From a checkpoint of a small masked image model.
Model: 48-pixel images, arch mlp_mixer, norm layernorm_no_bias, activation gelu, patch size [8, 8], width 192.
Training: 40000 steps, batches of 64.
Data: 195000 training examples, 13.1 epochs.
Rows from block 2 of a small masked image model, named by matrix and row number. Rows with one number belong to one neuron. Each number is 128 + 32 x the weight over its row's rms, rounded and kept within 0 to 255. All counts start at 0. Numbers have three digits each.
After each neuron's rows are labels from the 100 images, of 14976, where the neuron reaches its highest value: "peak on" is the class under the peak; "top examples" is what is common among them. Only what is clearly more common there than usual is listed. The data: made-up ball-and-stick molecule models. In brackets: how many of the 100, against the usual share in percent.
# fc1: MLP up (model.blocks.2.mlp.fc1.weight, 768x192), inputs 0-95
# fc2: MLP down (model.blocks.2.mlp.fc2.weight, 192x768, transposed), outputs 0-95

fc1.515:122086098088142145095200142170091150180151129101089158090135144124077135120145147153120070137110151141157123164154120118089140081103147131155054132091107094135099133128127152152178118108143157141145131132050153186105095193091124151149070113192122161109102111086086219160143126199132141099
fc2.515:101127157167126092180054119124139155166117130135149111204155116130118122103124090071109209113103123104123158087122145132123149170079123067091209152145137172126203146184141114157070149148116067059143124125154096118139128107111100121108162154086135143174140153149121048120095063126094098161
peak on: red ball (25 vs 1.5)
top examples: dark backdrop (97 vs 49.4)

fc1.90:124180155105133139145135062152141156136106156130131128152116159151107135152144146146116161101109095201154045114126125116129156098137177117139180131137139165128129166155106096177103082156082131114126111151105132171118187159141118094126142143116109166114091121125142145211157143118161081094
fc2.90:110097138135097093108112172085108104137123147161191112138118113093176165101130142116205049132153164121116115070184153136167088122089173122105126142152096161101096115113141142144128154130165112128203160132161114036090133091118114162101100114135098102154179100113106167110104129146091131137
peak on: blue ball (37 vs 1.7); green ball (34 vs 1.2)
top examples: space-filling (99 vs 32.9)

fc1.50:111069155120120148182107107133074140135125114180118117123119107127082160125097115177144122110115143148135122074125153149169115132146114152141130142129173131066101112130113148117100147119127119128128097148117175052140102096115184163220114132155131133088088085175123133127121189152109156123
fc2.50:086158093077128110163095117108186127157101142155156139088164106103145109113158115116126187105115139108135123141131095111118103134158171115117108103099113109187111117164120109155117129116117088142129119111123104191088147176133110170083137143178203168109142128104124124135191234173109143235
peak on: orange ball (49 vs 0.8); red ball (28 vs 1.5)
top examples: space-filling (95 vs 32.9); orange ball (72 vs 27.6)

fc1.176:127162135117128145147226136123037130189125131133094099071133135148070108125109114153087180112183101173080155143194152189102133163123096151168130092116112119130255075111123100153099051125144181079145106112127131079078102107119121110144122089143093082059165137141118089133077093102145098095
fc2.176:136107111127131128085000131139188120086137114152152116176105161148225132136115145080130100144102108081113117102110122154100109073113167105145133173111127115117020164110125168127139162142098163141121162163122125159129150086159127135116046148166173149195095069119124120115176060145141097151
peak on: purple ball (82 vs 1)
top examples: space-filling (98 vs 32.9); purple ball (94 vs 27.3)

fc1.196:122149116132057129116118125102164183094049110118085140121132132108149142168084111117091161147128104135118083123148102113171138119132153108165124146104153147155133107104171132130117136195095090122122095185144084121177081114119148121093093155086217140095157152119136114133151135146155115152
fc2.196:109115193191158101156170123097135145136065137145076091079126173115182110128136088104119143129116123030104108136161140146166129023117154126149156144106106124134148147211094126107133146117065099142094129160116110160149168139118121107119091148141161103131136172142101096101200129194181135118
peak on: white ball (40 vs 0.9)
top examples: space-filling (66 vs 32.9)

fc1.550:135173150083153122154095145128170081178130045125111111132177095130142153117173095096134184104204095140127115124117057117110064098133103121118096127160106156087113134127155134125127117090182141127124134168116142098052158150158178107140142196104142127145153120117143150151095122117130170082
fc2.550:107073073147131132142140109129104150166127088145161074105150122128109131113124113102152140117217169101146162174150142124127124068122052119129187128115106131106149110175093107128160129152103155136098194195205107135103186134157179130143140100160097100111099159165130152101175128122136037120
peak on: grey ball (45 vs 3.5)
top examples: space-filling (99 vs 32.9)

fc1.122:078144125136102140140129101150111100154116109134118111148123115157117118149196177115099159142115115074103091045138133103110160116169105154099093130147104094140139083233137094107122132145153102114110102162139127128143157135110089138101123114127130228125159137139154045069120141094076164113
fc2.122:142123149002109121111117136066134104128099136144117114128167151072164121176096099117109100110138188171173118182121160129176099160100101130158104131106174134135133153144107140174128175148071112092156107147170146128161112075133145085152113141167120145066097150140102158196162140141089089135
peak on: blue ball (43 vs 1.7)
top examples: space-filling (100 vs 32.9)

fc1.497:149115110127157077180141086105126143102102176112134156163125150133124136110132152109070156109118122120101047172147176082158084201193171108112102106157165114181122193202126067043118092176170117096163112073114114101084145127134133152152154111109107143119128123099102135158128072139178115121
fc2.497:099140117141128154132107098081134137090118130128097132075160108105140124111142071145160093111110127125152113108077125124117143104094095133145113146077123145108192084077106145176102109084094205218071140220108148108122113093176154070094116115132137165172137120120129101113055187106145113131
peak on: white ball (44 vs 0.9)
top examples: space-filling (81 vs 32.9)

fc1.524:141140101119115137124168172109107097124122107126114102152165134083126132130120109097162105125133157088083112055150156093081146061143143089120161112090094119054112077117093200075136065162138140092083157171173111126114077131166076120145124124124107081081090151102172130098174123162090093135
fc2.524:102127101134217142141129058123114134112094127144106111133124157160124111129137142150090134081163105183148167151096157124142111170079093139123137184165161116185107199156148068154122137093097127151148104097089173144132165083117170128142119117170192202141112113162121097139091124108190167099
peak on: green ball (26 vs 1.2)
top examples: space-filling (61 vs 32.9)

fc1.372:121094069112143133099171111101150147147140166105148119120122131138126105136132153135125104118154131173090195077135117176086165129108128119108132121121138154160104091136117188129129128138110185138088119110219125165127166141214081139143127114137170113109175180089156073119126077111134122041
fc2.372:139175156158126143169103109181110050088083116173127136153107148102161130163120121145130077122136150081145086128166182119160056115109131103117144133121163080107157152133182087134123108121156089156142121176092115095207123083108167130098158079129092107143145106142117138115113223094104151088
peak on: green ball (91 vs 1.2)
top examples: space-filling (100 vs 32.9); green ball (93 vs 41.1); balls: five (27 vs 9.9)

fc1.526:137132113126175110079133171108148138150116113121135113097203153105154181059098173131142120162172169157123171207162145157160095171142179106132075128116114155109139133158127145107125145114108132137192111097115089129113097124135148153071125144142032155102155104172152108146128113095138166097
fc2.526:134105122150094095141154118171081109139175146195096147112074161155058119124138092127117116120140087112138083133149145088129128135166093125136219140050083125095146163132145120207148106154108114093154118173076080051112127113142066132146153144118114073137131131105133100204098115170091114114
peak on: blue ball (54 vs 1.7)
top examples: space-filling (66 vs 32.9)

fc1.226:091117143171122081119114159106122193155144106104099091156129116168092132170122154132160117139145082193156112033120138136133173121104189127159093166123092180139140136124076119100105126116126121114150109136123116132172162065150147078144170131141134092158135158164115170060176129085159165096
fc2.226:183140119155141129130145101102153096163096164145117126119149120138124128088139103096142104147130101109121150163168099119128070136145037133141189101091095128091102115162191080130120072149147159125130170124134133159070103127134162128131127129076087101110125144098119111126159136199133175112
peak on: grey ball (80 vs 3.5)
top examples: space-filling (83 vs 32.9); dark backdrop (79 vs 49.4)

fc1.254:159103105111133140114111073088115114120080134118140096128156135153137138089149072154108159125073158164120131173166131064209140152147119082162128132120122085189130199129159114155126114162119123115118154092158127154108133083117154130154126151143133131174086113138201075106155120109124101159
fc2.254:098166112129110096126127095191144075125076169136168144076156127133159112178133142089187163172119149104155123139097160159130148102155115147093153112146116120053150096161159132112114151136151139077118160196192148120174139137190113083099156154119114147149202130147124169146088151111128173152
peak on: grey ball (52 vs 3.5)
top examples: space-filling (80 vs 32.9)

fc1.171:153097129100151120122101115158155168132062164083169139138106135081140182155118119146165184117168173143114105126161161122165098172157143140102148103100110139177102143111085152169150125126122155121143189112225114168158135139139144120144109134155158083111149070114169104177088151086086114129
fc2.171:135093130194114141169169147157116126101156129131110120076137139178120109130157150094083112138100143146139164184122102115149207068117144114164119150130147097102162130180250061137121143143107138146127085210112166107121098145146108159132158156115133151136133136166104143141123097163161173163
peak on: grey ball (25 vs 3.5)
top examples: space-filling (95 vs 32.9)

fc1.341:130132159154109115168114105146140133130104122182098122133109150154108169086096135075170162126155118158163138174135104132119159128132178126105107119090101190184123127144108168078124134148121122092034143118094155161103125145082137140148167125113087104116131130187157100123114163119151072182
fc2.341:168121112196141102105148147116108145127154142118095164123106099115145084067174121143127065209095099098102139117160101116191184158129122117139145113086138081122122129049187148135144147175097115093160131122146117129104150108156137053155101194091175150138176083081143147108170114093143196125
peak on: green ball (29 vs 1.2)
top examples: dark backdrop (93 vs 49.4); space-filling (85 vs 32.9)

fc1.418:119084114209087115160130136119137151145118104151131096134159126158114099150130145126116104137152140074128104121120109162138169113108111133128114153108128107097118121255185107133101136116140110110074122083118104091126147141124104108087102191118150211126156149152086137168167140122169134111
fc2.418:185098165108148140129108116115100115095119103082111144123138113136144070102080060085206128150092139163089100129108070102134196187156075114128112104118145132096145116152103058152096108187090185156099126102134076125150174159136139148122121072098163130129135086137125106182137123147159115173
peak on: green ball (30 vs 1.2)
top examples: space-filling (98 vs 32.9); balls: three (35 vs 9.8)

fc1.89:158093084151094141125120059154122131113091135161108135149133149138110103121132123120068157112123128097150074128135179072095116087080179138109118105172158231117131132147130185148046075124189091185125106146109099153109180117160118105134119137141178160189125139030147083185103125087184151148
fc2.89:159071152093118063116108097094070155131151063113159134124107083123104078222125075091106110173075139149092092077132148116119182095136130099112099173134135127161103169081116127122114196137106114157130089125101102161181106119117145119087097113157188168103136113153122105155133112116185159164
peak on: white ball (37 vs 0.9); grey ball (28 vs 3.5)
top examples: space-filling (82 vs 32.9); dark backdrop (81 vs 49.4)

fc1.445:133140207108140170113148038118111107180091145148138135113135141099097122126124121156065145116129107194131052210152167144121169145104123109108141105179162101121132140148132181176076114091141090140124165141121173089111150155157072179170144119148091189099141149077097105141118161133126145121
fc2.445:144171091120121169110117095135068179138144083117125155203091151126097204117119159120196112104130135136156138144098095149092076025085181124119143120123105124161083135162095103098137128105146131166113090115098141125146132037092094132112136068132185120153120118153119113115104122209128101150
peak on: white ball (43 vs 0.9)
top examples: space-filling (98 vs 32.9)

fc1.261:091119120146074129164123161110109119141153097155194142148154106162108143122140149130102076136119159127077101107147152158094090120092121157111173108067113089125088176198160161192116090152174091117083077127130096168153109146131113122131167104132186117172099088086139184150165128072109118152
fc2.261:193094157120125086092138101178185100134078175108074172062116118077147122123157115098154149108142091107164157153116109083149168137117134114144110148175137169114153054034118097065162162135103148114125166115122134094121130168117119112119091137121080110079161104159110108103127122175131123102
peak on: yellow ball (33 vs 1.4); green ball (29 vs 1.2)
top examples: space-filling (88 vs 32.9); dark backdrop (81 vs 49.4)

fc1.513:134134150081059125089115150130098099139089142124163121124122159104127126175124100154100142106129148187132152151116163117156205134128169115145101172150126084080127159149160125096108076141152137123177163184051119155117132158115075086142074146146113151180168108092083153145164129096101136119
fc2.513:127138162180126093130127124124104085179147120135151105181113196132169100132115168093173124142138185080137113095116090162168175142161100108057149128110086162204107117131138133161196146183101121096104135133156159164140070143146159079202103127142133098128109119149137111098114095156156106162
peak on: green ball (26 vs 1.2)
top examples: space-filling (69 vs 32.9)

fc1.298:084144111106091132110191154077077194090179114127124123047163120163175138107065143147157156139132058171119106108225153164206156175125120204084100119150126121135094096123123089159156100197147204113139128114129116114142139158049179150097102132125177115122146159115083162150090189115162131134
fc2.298:181090128150175071111113127193130119126110117142152106127085115122130158117154124137062104142159138092134085164039194143105079111202142027177144118115136131191174109121163123099141132089093120123129131158158137113087094110160105035127106165106119135128136090125164101106157067119122114194
peak on: purple ball (64 vs 1)
top examples: space-filling (97 vs 32.9); dark backdrop (96 vs 49.4); purple ball (73 vs 27.3)

fc1.361:129130130114143121148158170090156128095115141179102108207136138097035129094114138142145080157087127100047133068173124178073144139130163063227140111114130109139037110116106133122096130144110150136170096127170094074071100177113117160139101102187147122113138168090053080140130130154136121101
fc2.361:118110128141129103123130112155106138135145111059181164096119128125169117160140045085090115107141171130185088169051167093142114110148101166000120148089087144129120122155157138085133144119131154122096180139152167174192142123127151115108105097125146129128159074121183156103143128076123116142
peak on: yellow ball (86 vs 1.4)
top examples: space-filling (100 vs 32.9); yellow ball (99 vs 41.4)

fc1.137:138077132146146156093159131146127076120117132155146144163140151127118159130122111143150157113145178063048117179092205118158118166081129109091099179111175141120177145123157038149097168087108145090105163129153102132173122141163076124166086155124099107131090112080179102153109088156104116109
fc2.137:109092167108118133117126166132126149168140110098125150073137214161146115169118168205143137188100110167168074099106029149158219154131135124134128113114122145192102136119134138208094126172197144183127140126100150116132123099115120042144131160148162175124126151128090100133115155121166206130
peak on: grey ball (37 vs 3.5)
top examples: dark backdrop (100 vs 49.4); space-filling (67 vs 32.9)

fc1.426:124098126121055144119157073124035194135095104084129143096120124134100180097098151139110179185140148132132157110142123130161127151095128155112134093101121152148157179115137108060091120202120124100129179126165101082107124137091173181147132172161117146131131095227132137130113160144078155137
fc2.426:137174146160197183103095169185148109119122189184072134124117115146171084127141111118156126116076115158104094172114102145154138091192155088125103133135130147150157139151169105172174162109131149137148107142087160173119150103166068107115041168123116079121160117093131138133107089057173081093
peak on: purple ball (28 vs 1)
top examples: dark backdrop (86 vs 49.4); balls and sticks (76 vs 33.9)

fc1.92:173112162124114176134091131087116133164114126146100089157153070163182141084077110141130122108117141177074185188099142142180138114130164171140134144095129131163116132097102117154103139178158156124090082142178168102141118145068128163111127196105124124096037158178176125157063141116154124162
fc2.92:118138082180114061126137132255118107117091132123155142062106200109099099135169174099104124115178143123151100056132101113144081126115154123119151066141112167086147158180195130122166153097099114102129124186086069110140139153198136050172177095138111113160162099133097132111160118149088123115
peak on: blue ball (27 vs 1.7)
top examples: space-filling (74 vs 32.9)

fc1.767:171135155034180129141137137191109138127064121182143183130198129147078140140121128122125162107128154180150094139079152116126140176072171136110106169110135120120085186183127110096113161138105128093105108141146115090130111135076139083127140068134105163189142140086084114169119112114101108072
fc2.767:108086151215098102124152098096181051143158142133142157144146108178139130123148133143123109142097135104136134114162172160167104081128121150160169128124069109066154104123132152150165154163083103129151146139160174112115134072179129115154172150133108117116161152185159106147118178148130130181
peak on: grey ball (70 vs 3.5)
top examples: space-filling (100 vs 32.9); balls: five (26 vs 9.9)

fc1.244:084161187108120156085116127164150099182151105161101136122226151127131134097158109164081160147137103114182120186112101153030120108101081113104125115143131143112124127130156162108158139164140088080089111124066151138139129124126132180121084205158111093185203169143114138124093134186101160129
fc2.244:128121184182119109155130117152151174111157181116137128126095043120173106165088159122156111137072124104097202162121107138156170083150085152124166111118133070101204098134080156087095203135080080128108143096137116181110158130102122118135090110207093145108110038122119105148138121107089120089
peak on: grey ball (37 vs 3.5); white ball (35 vs 0.9)
top examples: space-filling (73 vs 32.9)

fc1.384:113139136124110164168186159163123126126136153194156133255118111135078143149128189152087093177132094093129119128101155111148146112138092120140122099131139119114208142147138107120065058104175184111159194115153122174126127147192135125168148099145114107123159132142136137148092121103158077117
fc2.384:173137104151168112172107163068130133118132131103103105017099191078211124121129090130150170091142132146145174127127126170163101177093133160126128160162151142138060110067133161102165161132112130135097084157094161101109149146083110123106090150118180109131110087139151144085153166174105169118
peak on: yellow ball (47 vs 1.4); green ball (29 vs 1.2)
top examples: space-filling (84 vs 32.9)

fc1.391:113126144093101117105118149139074129146128129096143125127125109038152117095173096156119143078144119134136174158086113156109159115093153103184070122074085121155115124126098099137178125133107135107128136093043192096102129105105128110128096106148124109170124141124172204132091120161114141090
fc2.391:116059115179173123149125141167197106095110122129139183125152157181101138152123138120098124156118154133156094109143102088132068167159067128091169091117179106154128117099180102130107159120116135113122101195148092191110151163113116115113119168127124084063092079121108062110093097116129132157
peak on: red ball (50 vs 1.5)
top examples: dark backdrop (98 vs 49.4); balls and sticks (60 vs 33.9)

fc1.265:145126145158123128045155145152255124160110154146141086179130191147157153078071190140124050116170093166114130165122136125136130108101144172144163148075099140123124173119143145109103116131111187136125141143150175171133136126065121168081109111130138129145174114123166120141119250126119148093
fc2.265:102174077124150130255137103112027105122100028153144175064130088153142161149181112154164170169075179119124122134066126042164157149147124102075106117175091149133144128106149150164150086138137099148092171137115118095055119165088145103169167156160079133129087123122071139139132197114152135187
peak on: green ball (91 vs 1.2)
top examples: green ball (100 vs 41.1); space-filling (96 vs 32.9)

fc1.211:127156144150146124101117103135117084116121123133107126124117122127113148109090132132080163111126110168119053207168120114162156150072088166117122121157135165127123105191104131160085129134152122155136107178142132102123147109154071152140111157124134214135170167150110122177132157113091107119
fc2.211:108058136045129150123117100093208123132120115123132104121073162125202137133124126131213140125117122097106156126125177120129051133123128131153158151101136137084146128159129169137076123158089091090167144173179147123140099083081150113166136113122134173099101113140118138149099111163084142091
peak on: white ball (30 vs 0.9); blue ball (28 vs 1.7)
top examples: space-filling (100 vs 32.9); balls: three (29 vs 9.8); balls: four (27 vs 10.2)

fc1.552:119117123126140101134137177132111113103140103155111140126155173138136132173194129204120166156173152193148165133133037139125049123113085117129084152161139111073117150147102131143141118159127141108128148108132125124127114138081108127091090117126111125146142112081103159129128127152133140167
fc2.552:156090125180132161132149087127104102116071152109113086119137105158136154078086107093108120073121121088100111103126224137155166134077168118129150123095087167165190092062172110133147124099106112130117150180096119120108166070169179136152133117171135101096137104131132109141107142127140141071
peak on: blue ball (28 vs 1.7)
top examples: dark backdrop (90 vs 49.4); space-filling (87 vs 32.9)

fc1.393:112128101127138115155150123135074162133120165126167184104144108122130110158073098106107153162116128095154137140138122087116180143037129135148168144111117114086122088134132100226092186104163135169104126095117142094138146137087157082155133131178108082195134165091128140191141131116126109162
fc2.393:145092112145100099108131134156191116070160100114130109165128145116134172102174103135117117077129153142101147156157118169148051119177123124131109121135137171127143174164137133104164099146147101106127135195147148154077112113155111198097159161114097184108146156135165095071180135133132154085
peak on: white ball (43 vs 0.9)
top examples: space-filling (83 vs 32.9); dark backdrop (76 vs 49.4)

fc1.659:052162128123145132112128125166094143135094053143179172120185123092091180105142141107086105125066123139133175141135180156148156114110124136120091110116135117148150154189139098123088131111135078136128086102065122106099130162054124084098090152090169135173096162118091140117113126147142168117
fc2.659:174132125120157140092149092128129085145170093085127189156134123119138130150130165068126143133055144059116169123100153125136166143160110108121145084127121109133208197182071135204124149137131163142105122141139140128133073152141107097118104135098127093181127103149093079095161107162131128147
peak on: white ball (74 vs 0.9)
top examples: space-filling (84 vs 32.9); dark backdrop (83 vs 49.4)

fc1.578:117197147135141171138155127123163070133112131089092123087113096137112102111136144101111064121154103133112117108095102098102125242080101118150158171163216175095149097168095101132148126092161132135104170141147166140123117111169126149108065087171108117099167161175000191141085117161125137110
fc2.578:151085115086123159136143135097150071143090122109131201107113106143081158113137130158144085186151148152156157168155090103086151180137087098150142122127140152058112059026159107152100104139124117098119131131164090110197148120082075149145160098138132126125124182138035142117087096110117139135
peak on: grey ball (31 vs 3.5)
top examples: space-filling (95 vs 32.9)

fc1.420:187130082095158182121179171107099122168130141148107099153101167124097156123101119134104148151164186174122162127198154155090091123137127079203104177156120111147097172138086099073229113113124140104227158161117126144162071106109178146144164109177096097107088120123084136080111111176156146135
fc2.420:073132154172143122134090108161140145078182125100149134130130037156127089168141107152184092140156090077138153075035132132133228151150089120119126083089162139136120123088166189171080113135120108201052103103152168130141110187153120106132121160107168185144153106115153162128187138085100118123
peak on: yellow ball (34 vs 1.4)
top examples: space-filling (83 vs 32.9)

fc1.35:088180129139110100142139134135155078182211118097156122136089126166128134124147135131134126155138155139164121156110084143122090102132130188166185163123129101089102127133141171131116102166166155147150127124069100115150053131151161068141147140114156154131126122102158132143047145115149160148
fc2.35:120131160102123062094122123173133107084114120086154105124102138097172100135168147131172157122096191111104099062145107167178136114168091106131169128105127139176121087080152125134122162131162098064149122119152144177119087104115178024132153133104132078108156123095109131100140144100140134161
peak on: green ball (38 vs 1.2); yellow ball (33 vs 1.4)
top examples: green ball (74 vs 41.1); yellow ball (67 vs 41.4)

fc1.643:146138158154189094172128210130106141136117143119087176135146162004116144105140110138171127136164152073087174046147145150101142122110116112131065121161141115163131168154137113162086091134117098165184098134158109076137168164169128127145132116159107120168100082144081143191122153135107123133
fc2.643:096144117075056164136154096153184104128181144135159094094134148132089139126120125120082069091124112128127090173152151121137051177066111167153172206108127123106130058074128124108145122117134170091130152130090119161148072137124130134126130135134183120110146128109174182085133140081157133098
peak on: yellow ball (28 vs 1.4)
top examples: yellow ball (93 vs 41.4); space-filling (81 vs 32.9)